From a checkpoint of a small image denoising autoencoder.
Model: 48-pixel images, encoder activation swiglu.
Training: adamw at rate 0.00082, 4000 steps, batches of 64.
Data: trained on drawn human figures in many poses, 97500 training examples, 2.6 epochs.
Rows from block 11 of the encoder of a small image denoising autoencoder, named by matrix and row number. Rows with one number belong to one neuron. Each number is 200 + 20 x the weight over its row's rms, rounded and kept within 0 to 999. All counts start at 0.
After each neuron's rows are labels from the 100 images, of 14976, where the neuron reaches its largest size: "responds to" is what is common among them. Only what is clearly more common there than usual is listed. The data: drawn human figures in many poses.
# gate: MLP gate (encoder.blocks.11.mlp.gate.weight, 416x160), inputs 0-159
# fc1: MLP up (encoder.blocks.11.mlp.fc1.weight, 416x160), inputs 0-159
# fc2: MLP down (encoder.blocks.11.mlp.fc2.weight, 160x416, transposed), outputs 0-159

gate.60,181,195,221,184,222,180,232,197,189,204,205,212,207,225,162,210,207,203,210,187,174,164,218,188,201,216,183,203,194,224,233,196,203,180,176,216,198,198,177,225,188,176,209,169,167,177,165,229,198,178,176,227,186,214,192,177,192,187,215,203,211,231,195,196,237,204,218,173,183,207,222,181,216,216,218,221,211,231,201,228,197,212,171,177,208,199,199,165,185,216,187,198,195,200,198,155,199,226,208,195,185,198,189,230,188,181,225,235,200,194,198,239,201,205,236,186,235,248,188,233,204,190,204,184,185,202,167,198,210,223,167,209,194,241,197,191,174,187,183,227,191,158,224,193,205,185,197,221,179,195,221,163,202,169,169,226,178,229,212,188
fc1.60,240,190,196,190,187,222,201,231,213,171,198,229,227,216,200,201,172,195,209,203,194,192,220,230,183,194,220,192,232,172,203,185,227,217,183,188,195,227,174,168,225,159,228,207,191,180,200,198,182,203,206,216,227,188,184,163,181,174,220,176,192,228,187,197,165,216,165,218,213,198,231,188,219,186,178,172,172,224,200,188,222,186,222,194,176,216,221,211,198,215,175,179,217,251,199,205,200,221,233,193,165,206,213,206,178,209,235,204,180,194,230,232,215,186,188,196,214,210,211,166,209,185,199,208,211,203,174,195,224,174,196,195,190,206,228,177,217,177,170,222,225,213,195,182,195,234,241,223,166,186,180,205,195,235,192,216,212,223,199,222
fc2.60,207,167,215,208,196,194,177,222,203,217,212,189,214,242,220,200,184,223,242,239,182,196,184,195,187,224,202,172,205,202,180,211,199,223,227,202,196,194,214,214,184,205,222,180,177,213,202,177,174,235,158,214,175,211,177,239,197,147,220,187,205,217,174,217,215,193,205,210,185,196,172,184,187,167,213,190,216,198,212,196,208,202,189,204,181,182,202,190,225,195,156,217,214,162,194,229,195,222,182,205,225,191,189,196,205,222,208,191,176,190,177,231,218,174,204,212,168,224,203,227,237,190,193,188,163,229,235,176,163,229,194,232,203,182,208,232,190,232,206,197,168,199,167,212,221,212,199,209,211,192,200,229,211,229,193,188,219,211,205,237
responds to: black trousers

gate.320,152,211,196,207,234,175,185,166,164,206,226,201,190,182,211,169,211,206,197,210,215,214,224,200,216,185,215,194,182,203,226,192,177,194,175,197,222,228,211,164,191,229,171,196,211,200,190,223,218,214,153,208,191,226,197,193,190,153,206,203,204,181,188,189,166,180,186,242,180,188,187,198,200,229,227,209,231,214,184,187,201,219,163,171,214,188,212,211,216,224,218,216,214,175,210,177,184,198,235,218,197,210,208,158,177,197,213,196,211,181,188,204,193,197,214,195,163,193,197,205,172,210,208,175,180,177,200,183,194,213,183,196,199,233,181,166,180,251,227,209,169,227,179,169,195,167,170,159,212,196,181,195,203,199,199,198,188,218,226,208
fc1.320,196,213,186,192,237,216,232,222,158,182,160,179,178,184,220,203,209,224,210,221,195,200,211,214,211,202,212,216,200,177,220,182,217,171,186,194,164,203,207,224,193,209,214,216,227,195,175,181,167,207,184,230,160,207,203,195,178,193,174,196,207,209,199,223,213,176,213,228,163,183,155,218,214,213,197,219,197,179,221,219,226,176,193,157,193,160,193,205,201,201,187,209,204,222,210,178,193,200,221,239,204,167,176,208,210,185,187,201,211,159,187,170,184,210,190,212,211,225,196,190,195,207,204,229,177,174,231,164,187,196,180,183,176,187,209,215,210,212,216,220,187,206,170,211,165,179,184,221,225,223,229,217,217,165,193,223,226,242,209,211
fc2.320,158,183,179,189,229,201,214,225,237,186,186,180,204,196,225,210,186,184,212,219,180,205,199,182,202,221,180,200,183,227,229,193,189,193,214,221,183,198,204,221,192,215,208,202,178,225,215,185,201,177,205,243,214,175,215,216,219,176,181,184,197,221,233,210,225,208,166,192,224,173,227,201,150,213,214,200,236,198,203,210,182,152,208,161,195,208,193,234,207,205,186,198,197,187,218,260,194,167,213,183,234,219,223,190,213,183,215,226,214,206,186,191,205,207,191,174,206,224,210,187,174,197,204,215,205,220,205,196,229,209,238,163,206,207,212,233,173,214,165,218,203,187,211,186,177,205,169,181,222,163,214,201,156,174,205,201,185,185,202,215
responds to: blue top; teal top

gate.221,169,183,193,198,178,216,153,182,198,218,219,227,234,187,213,188,164,184,201,205,195,180,192,192,192,205,212,231,198,210,139,223,189,218,208,181,206,230,237,156,222,204,182,204,205,185,184,216,199,212,209,187,185,219,227,173,225,213,198,191,201,200,226,204,193,203,196,217,208,188,273,236,192,168,196,221,203,190,200,198,194,212,232,200,176,181,187,179,212,209,173,211,221,203,201,168,189,196,190,183,183,207,218,188,221,204,258,221,212,194,191,173,198,169,204,232,219,162,185,213,197,182,207,208,183,190,201,183,212,181,185,196,225,171,212,157,195,168,188,196,221,161,205,200,207,187,199,216,196,201,199,175,170,199,201,179,235,205,231,190
fc1.221,205,187,191,197,185,210,232,208,191,208,168,246,204,183,221,201,192,208,187,214,212,169,228,234,193,197,195,204,190,206,207,221,223,199,189,227,211,213,237,185,173,187,189,221,169,216,184,245,216,202,203,233,189,214,205,174,194,204,226,204,211,190,193,182,209,182,194,212,208,209,163,206,211,217,232,224,197,221,195,188,211,196,171,193,198,180,206,185,192,186,200,191,219,236,217,176,195,179,226,238,204,229,226,238,201,203,182,181,199,229,178,211,183,181,196,197,218,230,226,230,204,189,197,168,232,226,208,228,209,211,198,210,150,222,182,194,191,227,247,194,206,228,174,206,177,222,230,181,244,147,194,209,182,195,209,193,237,204,206,172
fc2.221,199,194,239,200,225,213,175,180,213,225,190,199,167,201,222,234,229,200,188,186,207,204,163,181,181,204,221,191,173,208,204,223,181,179,188,195,203,190,200,171,178,189,212,175,208,230,195,220,206,191,213,213,230,209,201,208,185,196,180,212,216,228,201,239,233,186,223,195,226,220,240,219,239,200,200,205,215,179,206,172,172,198,199,192,202,207,184,229,195,217,200,242,242,170,221,208,186,162,221,198,232,202,179,241,174,223,204,194,196,173,212,174,205,196,204,187,233,167,183,187,224,227,173,211,235,189,208,210,167,207,152,211,199,190,223,196,203,164,178,224,190,191,161,196,209,210,203,202,185,167,189,184,225,180,202,197,212,220,189,225
responds to: handstand

gate.346,219,196,236,198,186,169,229,216,185,218,191,199,188,215,179,219,202,166,193,206,188,184,188,180,178,205,208,244,197,193,190,174,208,196,202,204,188,191,217,211,181,215,181,202,196,195,211,227,198,169,223,214,168,227,190,201,243,202,193,167,172,198,209,214,191,201,216,192,223,245,204,226,199,159,209,193,221,210,223,194,195,183,192,171,221,206,227,184,188,184,183,209,203,189,203,204,175,222,183,182,220,206,196,224,205,216,226,208,181,218,179,222,236,237,190,224,216,175,181,170,208,144,187,203,193,155,198,192,184,236,219,180,174,204,205,171,178,214,208,205,230,223,178,151,190,175,178,212,197,169,177,188,184,202,176,201,209,224,158,170
fc1.346,186,207,215,198,187,228,191,203,181,215,184,218,168,192,216,197,202,149,200,186,194,219,220,224,193,174,186,231,219,199,236,184,212,192,233,194,204,184,155,187,155,174,183,189,174,202,193,196,179,193,220,185,209,163,198,236,217,190,217,202,202,208,194,224,186,198,160,229,233,213,200,182,239,198,183,218,189,227,202,181,191,214,163,168,212,206,199,210,185,219,178,189,216,170,206,225,210,188,187,169,194,160,208,178,171,185,184,194,237,188,161,174,179,212,194,198,193,199,163,198,211,212,193,179,232,189,192,210,188,190,177,212,200,199,207,190,214,243,216,209,211,175,214,225,214,201,213,242,216,227,232,173,190,220,206,212,226,222,225,216
fc2.346,208,192,190,197,166,184,195,223,235,193,186,217,196,207,246,236,210,199,202,170,196,221,226,229,184,163,218,196,186,201,205,209,208,173,199,205,172,213,215,211,197,197,189,213,171,202,184,203,213,164,212,176,194,212,198,204,183,203,209,204,192,191,205,201,196,177,229,184,203,223,176,193,202,189,178,206,249,185,168,198,176,221,192,194,213,226,169,215,202,199,181,187,182,213,198,165,206,202,204,210,219,181,214,213,190,201,185,216,211,187,215,211,232,213,202,183,189,226,174,211,236,244,191,205,185,202,221,116,167,191,177,219,225,197,182,167,178,197,239,215,255,183,199,179,221,211,221,220,205,209,178,217,181,229,174,213,224,183,212,211
responds to: yellow top

gate.117,222,188,214,201,194,195,209,189,228,194,221,179,186,208,218,154,214,202,220,223,184,203,192,229,197,158,208,196,191,239,180,153,222,226,193,200,226,167,173,203,212,181,182,202,212,204,198,205,222,192,198,178,180,220,201,225,210,195,195,201,164,185,139,156,216,201,166,204,232,203,218,209,202,207,239,203,196,225,190,168,192,220,196,202,203,237,189,205,194,195,193,199,176,183,202,165,217,210,182,155,229,184,219,210,248,166,184,181,181,167,193,213,216,177,217,208,208,173,177,223,180,224,192,202,194,225,221,190,201,217,203,195,220,199,204,216,220,192,195,177,199,178,187,186,177,230,172,201,200,224,173,174,188,160,201,212,203,222,185,220
fc1.117,199,237,204,215,198,213,214,245,220,231,175,169,169,198,245,223,180,233,192,188,197,168,205,198,187,210,193,213,191,185,196,173,194,204,207,223,191,211,208,181,222,158,166,223,173,214,189,222,190,197,210,160,241,177,188,202,197,194,210,185,193,187,227,188,169,204,195,207,198,220,159,181,195,194,190,189,194,156,173,214,196,217,201,204,190,206,165,184,200,209,217,185,186,181,198,203,210,173,213,217,178,168,177,210,235,170,210,224,195,214,172,218,184,231,180,199,218,193,179,234,230,235,210,214,218,228,206,197,196,176,202,214,191,201,195,191,183,203,175,209,221,224,195,195,231,210,136,210,177,196,189,205,179,180,182,191,211,191,181,241
fc2.117,182,215,200,201,198,218,210,166,166,205,193,192,215,216,238,211,184,243,213,202,203,199,237,192,167,149,199,163,189,232,209,178,221,208,157,218,239,209,193,193,197,220,217,194,194,215,205,223,206,207,185,215,203,209,203,173,182,197,187,203,185,192,234,183,225,211,192,201,223,210,204,191,183,214,195,185,190,206,178,161,205,196,203,179,171,196,231,212,219,177,242,199,201,242,216,181,217,162,187,176,193,179,210,212,199,172,187,227,186,199,198,227,202,227,158,217,193,191,189,228,235,212,213,176,211,204,196,208,184,185,200,201,212,211,220,241,189,226,208,192,215,212,153,206,204,211,188,197,184,179,236,195,181,192,169,185,253,182,233,206
responds to: stocky

gate.395,178,188,215,188,201,211,147,191,194,225,212,180,207,206,226,205,228,241,215,167,209,196,164,143,225,185,237,204,172,201,198,188,173,201,195,211,204,182,219,213,198,191,196,174,211,215,179,202,224,215,226,209,172,224,204,171,241,177,209,232,222,219,184,177,172,183,182,203,226,214,214,203,194,216,199,229,216,173,202,178,180,192,213,232,193,205,219,170,191,216,209,224,184,208,178,189,189,196,221,220,193,230,242,204,199,221,204,162,208,218,220,184,198,187,182,198,172,183,186,189,238,200,211,185,233,196,185,205,200,231,190,177,211,209,193,211,178,199,222,220,204,208,182,226,213,223,200,176,179,217,188,210,210,195,192,205,231,149,176,243
fc1.395,188,215,223,221,178,188,230,210,206,163,229,191,193,185,204,194,200,173,212,203,200,194,187,189,223,210,194,191,204,208,182,229,189,203,219,193,203,188,229,193,223,228,230,185,217,191,241,201,212,206,207,179,197,181,158,216,181,179,227,206,202,188,227,221,211,192,202,207,184,209,199,235,185,189,195,189,196,184,189,195,186,197,179,182,193,243,189,218,201,204,201,198,155,194,170,209,207,170,154,195,199,191,252,185,236,183,149,205,209,189,223,180,190,184,216,203,219,167,232,221,202,192,174,202,234,176,225,235,255,233,232,194,178,210,200,206,226,204,203,160,172,205,195,161,179,195,208,193,203,180,187,199,211,217,216,177,175,167,198,216
fc2.395,184,177,157,251,195,192,187,197,223,224,203,156,221,176,174,170,226,205,193,202,183,215,150,182,168,218,174,181,199,205,210,184,226,178,181,199,188,171,186,210,206,208,202,177,195,204,223,213,162,245,181,210,201,178,205,208,202,209,170,210,239,210,234,204,188,187,214,189,214,169,199,177,185,211,212,215,188,231,201,183,195,222,175,243,209,178,171,213,203,216,182,219,209,223,198,182,199,172,209,230,180,173,195,197,221,196,216,205,204,238,195,189,191,221,211,190,237,171,211,177,270,179,189,202,199,204,195,189,199,186,210,224,192,191,199,209,191,196,212,198,197,228,204,201,208,194,211,253,203,212,218,184,207,213,200,195,186,215,196,161
responds to: yellow top

gate.12,189,176,198,214,161,180,223,206,180,172,198,181,187,176,207,209,199,176,231,204,177,204,206,179,208,151,194,212,213,194,180,192,203,218,242,212,182,206,240,183,181,214,170,225,206,186,172,192,188,186,176,167,222,209,231,174,200,200,206,175,175,167,182,180,210,206,180,192,212,160,240,187,190,187,180,183,176,188,181,191,224,219,167,206,200,212,230,179,201,224,230,200,171,169,196,208,203,168,179,224,204,204,154,175,209,187,221,209,186,200,210,182,188,208,191,215,180,216,207,204,204,186,149,211,225,170,197,215,218,194,242,232,180,196,224,235,217,184,192,191,185,209,214,185,200,205,237,210,220,165,174,200,191,190,197,231,210,193,202,185
fc1.12,173,223,183,203,186,198,185,192,211,205,211,193,222,196,190,219,164,190,231,229,195,188,172,178,199,212,205,190,199,222,203,167,199,217,209,179,195,176,183,221,206,170,213,231,205,164,220,225,214,214,195,155,218,161,211,203,190,198,233,196,213,217,204,191,200,230,193,198,223,239,243,199,149,186,219,224,194,178,167,205,203,215,222,186,219,209,227,215,173,182,181,200,213,216,217,202,209,191,205,206,179,219,179,217,222,218,223,237,179,199,187,196,212,200,196,209,238,204,231,218,196,182,202,186,179,233,199,204,157,227,158,208,207,220,208,216,154,193,215,177,187,230,223,162,202,190,198,216,223,221,209,203,226,198,218,222,206,241,190,225
fc2.12,211,222,242,177,215,199,223,223,246,199,192,243,203,190,206,201,205,185,225,209,227,198,180,232,203,203,179,240,193,201,175,210,195,183,181,174,179,190,237,205,196,180,184,201,191,190,224,216,216,189,199,205,195,176,197,191,196,165,231,194,215,196,182,206,233,210,218,207,214,224,173,201,176,165,185,200,190,192,220,194,201,208,179,225,209,189,213,222,197,237,200,172,195,198,160,196,216,231,155,184,213,172,200,185,215,174,167,212,178,191,219,183,196,232,190,185,216,244,196,208,167,199,216,202,179,229,177,222,241,236,223,224,174,211,167,169,214,179,178,217,173,201,211,232,192,170,191,189,214,190,204,204,200,215,234,216,193,191,226,203
responds to: yellow trousers

gate.118,206,199,168,228,182,219,201,233,198,217,195,195,176,182,208,173,203,208,178,223,220,203,200,264,198,193,223,192,181,146,177,180,216,182,204,189,202,201,212,203,199,225,206,204,206,188,210,196,193,154,194,232,214,215,170,212,195,175,204,162,206,182,223,222,198,171,197,211,171,225,188,211,219,180,189,190,189,178,223,162,220,179,239,199,229,206,216,203,200,195,200,168,178,196,190,183,245,161,204,185,217,205,183,186,223,239,182,231,197,203,190,174,190,174,202,188,222,172,227,172,200,213,148,182,220,201,202,179,230,214,195,215,210,185,169,221,182,189,181,226,187,189,194,207,179,189,199,187,174,233,174,176,198,191,189,189,208,187,213,185
fc1.118,186,156,215,219,191,173,210,195,232,193,235,203,204,172,172,211,190,214,186,209,195,189,194,188,175,171,170,189,221,197,187,212,227,241,190,169,214,229,203,209,197,178,192,218,180,168,198,173,220,171,187,208,197,212,229,225,208,210,187,219,198,207,185,210,200,195,210,209,192,223,210,190,186,200,191,204,179,163,212,162,245,171,197,171,231,221,193,200,170,222,214,160,189,229,185,200,246,217,182,194,214,229,178,212,188,201,181,175,217,153,214,195,203,231,229,194,200,185,210,174,159,196,180,171,190,185,179,224,191,213,212,169,219,182,245,183,211,204,189,227,202,188,192,181,193,175,189,201,215,209,211,225,224,204,169,182,208,177,210,222
fc2.118,237,235,205,186,203,219,179,194,205,223,171,245,249,217,206,195,228,200,213,201,170,245,207,233,231,185,201,229,230,211,190,193,204,210,170,249,223,203,220,181,218,188,191,180,214,226,192,181,177,235,200,226,197,199,222,196,212,193,197,206,177,187,211,216,173,212,247,192,234,204,227,193,193,203,233,182,178,170,200,178,213,205,218,210,235,221,190,172,233,178,208,213,218,189,198,190,205,167,223,215,185,219,176,242,170,214,193,194,187,246,196,194,220,198,197,230,195,218,222,212,190,196,179,186,185,170,181,208,217,211,166,190,189,208,210,234,205,216,201,191,198,216,199,192,211,188,181,220,180,222,176,190,189,180,205,190,215,178,209,217
responds to: black trousers

gate.65,178,184,217,228,220,188,218,235,190,227,177,205,194,236,218,199,207,187,208,224,166,196,180,227,179,210,202,189,203,198,207,205,211,183,224,206,203,168,210,193,185,175,209,229,185,185,244,173,191,224,194,195,174,168,177,201,197,199,209,188,213,240,170,215,194,237,193,246,188,212,212,218,228,229,190,161,194,219,209,190,191,186,192,192,183,195,197,170,183,183,210,232,202,193,216,240,231,204,188,229,225,187,179,206,184,200,221,196,198,216,216,204,156,189,228,201,188,172,179,181,214,223,224,227,182,160,182,175,227,187,200,187,207,209,217,192,178,234,202,218,212,196,187,211,201,169,194,168,207,213,231,180,203,232,201,185,162,165,228,183
fc1.65,212,206,196,217,191,209,209,209,212,238,217,225,225,184,173,244,223,240,188,207,195,201,178,195,181,183,165,210,185,197,189,245,212,196,201,220,203,176,222,206,180,177,217,184,203,200,203,176,223,192,215,197,180,231,220,171,224,195,208,213,189,196,205,183,173,216,221,221,172,201,204,180,186,200,195,147,214,165,168,226,233,178,218,199,217,209,217,185,248,184,221,204,216,210,167,184,235,214,183,220,203,219,209,190,211,194,218,222,213,177,221,180,213,171,161,222,229,188,205,223,202,205,217,244,224,183,200,204,216,215,207,238,217,173,229,185,165,202,182,170,170,205,185,170,191,189,183,191,188,197,173,225,218,199,221,192,192,210,190,197
fc2.65,188,188,165,212,201,194,193,166,194,154,187,205,174,188,209,215,197,158,199,171,179,217,190,180,220,178,245,158,193,172,189,235,208,221,180,167,210,190,210,205,170,168,181,215,260,233,183,179,186,192,193,226,196,188,189,198,181,206,189,211,185,204,158,163,212,195,197,178,197,200,183,217,215,199,184,226,189,200,180,229,213,171,181,220,174,172,198,180,204,180,176,207,233,210,206,206,222,210,205,215,194,202,167,220,220,189,191,220,206,212,210,153,206,184,190,195,226,211,210,166,183,206,206,186,208,193,202,185,188,194,204,174,180,214,213,178,204,205,197,171,201,166,201,226,182,164,181,207,197,211,201,249,173,202,238,200,197,227,208,206
responds to: yellow top

gate.68,187,186,179,199,206,184,211,213,213,188,203,199,172,208,203,185,200,211,213,176,180,180,205,212,174,201,191,188,194,240,204,214,191,207,238,178,228,208,221,219,174,182,186,205,212,222,226,210,161,196,239,239,216,162,174,195,207,200,217,204,189,192,209,209,197,213,217,193,187,201,240,214,173,208,191,214,200,221,185,237,170,200,184,220,179,214,193,170,197,197,219,212,196,204,214,223,237,226,200,185,172,239,195,201,145,187,226,225,208,159,225,191,235,214,183,204,191,166,163,220,223,215,229,236,154,212,188,202,207,208,203,174,187,207,195,205,209,196,150,173,196,230,181,215,206,213,202,190,232,208,156,197,205,222,188,201,229,215,188,189
fc1.68,236,228,191,218,188,186,221,212,213,175,214,175,183,224,204,208,193,229,176,235,197,208,179,173,202,188,155,186,198,197,194,177,166,191,233,172,194,195,190,204,185,216,188,195,209,189,205,236,237,208,218,231,216,204,220,182,251,196,177,205,156,234,189,181,195,161,194,187,161,189,222,202,194,189,221,176,197,170,184,183,250,164,199,202,210,186,204,213,224,208,183,220,226,191,213,197,187,205,192,190,190,198,236,200,209,232,234,174,223,236,183,207,178,203,163,195,221,199,195,226,198,239,198,190,177,212,188,203,193,177,192,192,184,236,222,181,213,214,195,228,201,175,215,200,231,194,205,197,198,206,216,213,194,201,151,201,182,199,178,190
fc2.68,187,152,237,206,165,165,203,197,217,195,236,230,146,218,190,174,184,220,233,214,226,191,205,205,196,213,186,178,203,198,189,199,223,201,201,228,219,178,183,200,230,188,181,210,210,213,193,207,197,218,156,186,190,220,237,219,202,206,172,222,185,210,219,195,173,239,209,222,215,201,191,184,193,217,203,198,191,176,189,194,212,211,215,164,197,207,171,203,204,175,222,246,220,220,223,239,194,201,161,213,207,192,214,210,176,189,200,202,224,193,178,214,186,186,210,221,205,216,190,184,210,171,218,181,163,228,201,171,210,146,195,231,218,187,175,217,205,182,169,193,204,177,241,216,200,199,216,234,200,202,221,188,180,194,192,201,214,185,214,215
responds to: orange top

gate.171,190,211,185,219,169,206,203,161,204,195,210,211,184,165,232,206,206,173,195,179,214,232,195,228,207,160,164,198,196,176,220,191,207,191,198,167,184,241,179,204,203,176,190,240,173,198,188,191,207,225,177,234,220,214,197,186,237,204,198,160,222,206,191,195,191,205,167,197,227,190,176,174,197,205,238,205,179,198,221,185,233,159,188,188,182,188,197,190,210,215,210,230,208,206,208,202,255,214,234,180,170,198,200,173,194,208,199,213,219,225,187,218,210,231,175,211,194,224,181,207,193,219,206,189,219,181,199,201,223,224,204,196,178,186,220,224,205,156,231,242,208,171,192,196,184,221,203,201,228,190,188,176,219,178,183,196,221,221,188,173
fc1.171,184,211,220,194,199,224,227,178,209,175,208,207,221,182,210,215,183,186,168,219,167,177,192,203,224,195,221,234,212,208,224,194,207,195,227,185,162,197,222,197,195,209,165,212,215,251,203,214,213,219,212,222,175,195,199,195,228,222,193,214,185,206,176,226,177,192,207,169,216,234,211,236,188,220,203,189,217,209,199,186,176,220,216,188,232,187,197,202,191,192,214,200,227,233,194,154,202,165,217,190,168,237,205,212,161,198,219,205,213,227,163,163,190,192,251,207,178,224,220,187,222,223,218,183,182,197,214,184,186,202,205,198,217,211,172,215,162,200,219,181,195,205,189,231,222,176,230,184,174,213,174,187,210,182,190,207,206,164,179,200
fc2.171,185,200,206,225,164,173,180,230,215,210,212,209,213,201,196,173,215,198,229,165,193,179,214,204,192,213,191,172,210,227,185,177,184,208,201,214,183,227,204,201,178,204,199,158,218,185,204,177,201,222,149,188,195,205,194,201,203,188,202,160,201,195,175,212,140,176,264,152,197,182,176,197,206,212,212,158,170,194,226,210,194,197,188,231,208,209,200,205,226,176,206,223,210,185,174,214,217,205,213,194,203,178,172,223,179,200,207,233,230,197,186,193,191,220,217,208,195,167,196,204,191,190,169,174,214,206,213,223,190,174,223,207,222,169,168,206,252,212,191,177,194,202,187,208,193,207,220,182,178,216,191,218,191,191,182,159,213,188,191,207
responds to: black top

gate.229,199,195,190,176,175,205,224,166,141,197,148,216,183,204,192,207,200,213,208,186,192,191,197,191,216,213,171,189,212,219,186,212,160,180,204,177,222,175,208,233,210,182,194,234,191,192,228,169,178,192,215,189,215,195,222,218,194,210,198,173,220,190,242,202,179,223,204,210,226,195,196,248,199,209,173,218,222,232,223,192,190,180,178,205,199,191,170,174,187,186,176,210,195,214,221,211,186,207,178,196,230,219,203,187,204,193,200,178,147,213,189,176,215,188,166,196,175,195,227,224,189,157,171,214,234,201,227,193,224,202,204,183,198,203,198,216,180,202,220,200,154,201,189,165,227,193,216,233,199,164,175,184,182,186,182,214,191,187,209,193
fc1.229,232,213,209,200,239,184,218,196,196,197,201,219,211,185,227,214,221,207,242,205,183,195,183,165,196,212,221,199,175,180,252,165,175,241,184,210,194,195,205,184,222,170,237,202,189,175,181,186,241,177,241,215,205,194,192,209,178,175,239,222,238,189,183,204,167,196,200,184,206,170,220,219,205,192,163,198,214,210,219,176,237,203,205,191,205,202,221,217,185,209,212,180,213,194,192,189,182,188,208,179,183,213,205,190,178,227,188,206,172,214,195,201,196,186,200,199,206,228,166,204,199,212,228,196,250,209,169,224,187,179,193,203,195,202,213,169,201,208,262,202,211,187,211,206,183,179,204,218,191,193,202,161,221,226,191,230,223,222,223,201
fc2.229,204,214,175,224,249,224,216,203,191,236,201,185,180,209,184,205,215,192,194,200,165,184,178,197,212,192,238,209,191,185,168,164,172,195,187,198,175,203,183,211,199,210,215,210,182,200,177,196,163,201,208,223,162,169,219,228,234,188,177,199,203,195,208,179,185,208,228,194,215,185,236,181,167,200,197,191,195,221,171,185,180,223,151,186,193,194,219,202,202,199,176,221,188,182,214,188,204,173,208,224,194,197,233,193,214,162,181,204,221,190,192,194,207,201,172,185,187,168,225,186,182,177,198,219,233,211,167,200,189,211,192,184,219,208,213,204,224,207,182,205,245,202,206,221,179,187,188,191,214,218,155,248,163,212,172,210,192,236,166,181
responds to: black top

gate.194,187,198,203,229,227,197,180,162,189,213,201,220,223,185,188,215,186,207,152,223,168,238,209,157,222,202,198,188,156,205,184,157,200,195,224,193,210,178,188,214,215,176,192,175,173,185,213,208,230,172,223,170,230,204,184,204,204,190,173,201,178,213,183,194,223,164,220,187,183,180,224,247,184,171,166,204,207,214,172,199,172,193,222,182,202,220,188,186,198,231,214,234,186,176,200,208,236,202,226,145,193,212,169,191,210,204,198,200,201,179,218,185,217,219,215,210,203,196,182,236,197,205,191,212,194,186,220,190,210,197,223,195,193,204,173,191,217,219,191,201,202,228,189,200,195,213,210,203,205,153,231,229,229,203,217,176,208,203,167,197
fc1.194,186,191,213,172,223,198,175,226,171,226,179,212,167,195,167,191,186,200,215,168,171,176,214,188,211,219,203,187,166,170,187,226,206,190,216,185,199,195,187,213,216,210,223,205,204,215,207,197,176,231,194,218,165,224,187,201,212,182,221,217,160,189,208,182,212,214,206,172,143,213,179,191,165,184,182,207,231,212,189,202,190,197,208,209,229,165,147,172,212,219,217,209,213,172,163,235,226,214,214,215,195,199,175,216,192,214,199,204,195,208,201,223,182,206,204,192,200,183,202,221,202,219,174,215,190,176,174,224,184,192,205,201,173,160,190,203,221,196,211,215,178,211,250,204,240,167,177,218,232,188,189,202,207,201,198,200,241,197,215,225
fc2.194,184,174,193,194,237,247,213,230,191,200,241,169,216,192,204,200,204,170,217,188,216,177,217,203,217,189,186,164,203,214,207,213,194,186,214,185,225,234,198,182,182,195,192,199,197,195,203,150,187,220,182,185,210,181,170,176,176,208,177,213,188,209,222,206,189,243,197,227,212,168,225,214,228,183,220,219,210,169,219,225,223,201,173,194,200,200,211,202,185,174,182,202,200,232,179,200,207,221,179,224,196,201,229,204,207,195,195,192,164,192,184,201,169,198,204,205,251,189,213,175,207,197,186,205,209,210,197,202,212,230,235,223,215,192,183,201,198,185,203,210,178,195,200,244,193,243,181,198,179,211,234,209,197,214,246,208,149,205,192,250
responds to: blue top

gate.295,212,191,220,210,227,187,216,200,218,209,220,214,211,201,183,238,225,194,165,186,177,220,208,198,190,158,205,186,211,207,234,171,198,216,178,211,230,194,177,230,198,154,222,182,219,180,224,226,216,188,201,180,260,194,193,225,203,195,210,206,214,196,235,197,211,181,174,208,206,205,193,231,182,213,197,212,184,195,202,185,227,206,204,228,190,175,197,224,215,181,172,195,238,177,210,217,178,228,207,199,207,217,221,158,185,180,178,216,185,189,189,227,202,188,217,227,204,160,214,233,190,200,162,195,186,183,194,217,194,164,190,214,189,194,211,234,183,214,217,196,202,198,224,215,176,215,232,229,185,197,230,212,219,192,167,161,215,166,229,192
fc1.295,216,186,223,212,232,205,201,205,200,219,240,202,219,207,203,225,206,197,201,183,203,224,197,205,173,174,184,207,173,191,211,173,187,228,200,222,198,179,205,182,187,184,181,175,204,169,223,182,177,192,191,197,199,219,212,205,230,169,196,193,183,209,214,249,201,214,201,229,211,165,179,199,230,177,183,179,185,173,196,187,215,203,187,199,187,228,224,169,220,191,211,176,199,232,178,213,197,190,175,202,221,183,227,195,188,182,221,184,191,176,196,178,182,189,182,177,181,201,221,197,232,158,185,186,182,191,206,187,168,203,236,213,213,189,200,225,223,188,238,184,212,236,169,165,168,198,216,231,211,187,212,204,148,181,215,182,157,243,170,216
fc2.295,212,207,221,214,183,198,202,198,194,197,207,186,191,186,229,226,204,193,238,228,224,175,236,168,210,185,209,235,176,201,182,203,185,193,198,191,206,188,198,151,266,184,196,199,211,163,215,188,202,193,188,158,185,202,201,211,200,189,200,218,176,219,229,212,202,164,188,221,178,219,204,226,173,209,174,194,197,209,197,199,177,223,221,204,203,225,198,165,213,193,187,206,190,169,191,180,182,201,219,201,173,206,169,211,192,181,191,204,219,226,218,185,243,220,167,195,194,214,177,191,222,220,192,177,189,189,214,190,206,177,199,179,169,186,187,227,201,239,175,225,147,169,224,186,198,205,201,156,231,187,178,195,197,196,203,157,219,203,220,219
responds to: black trousers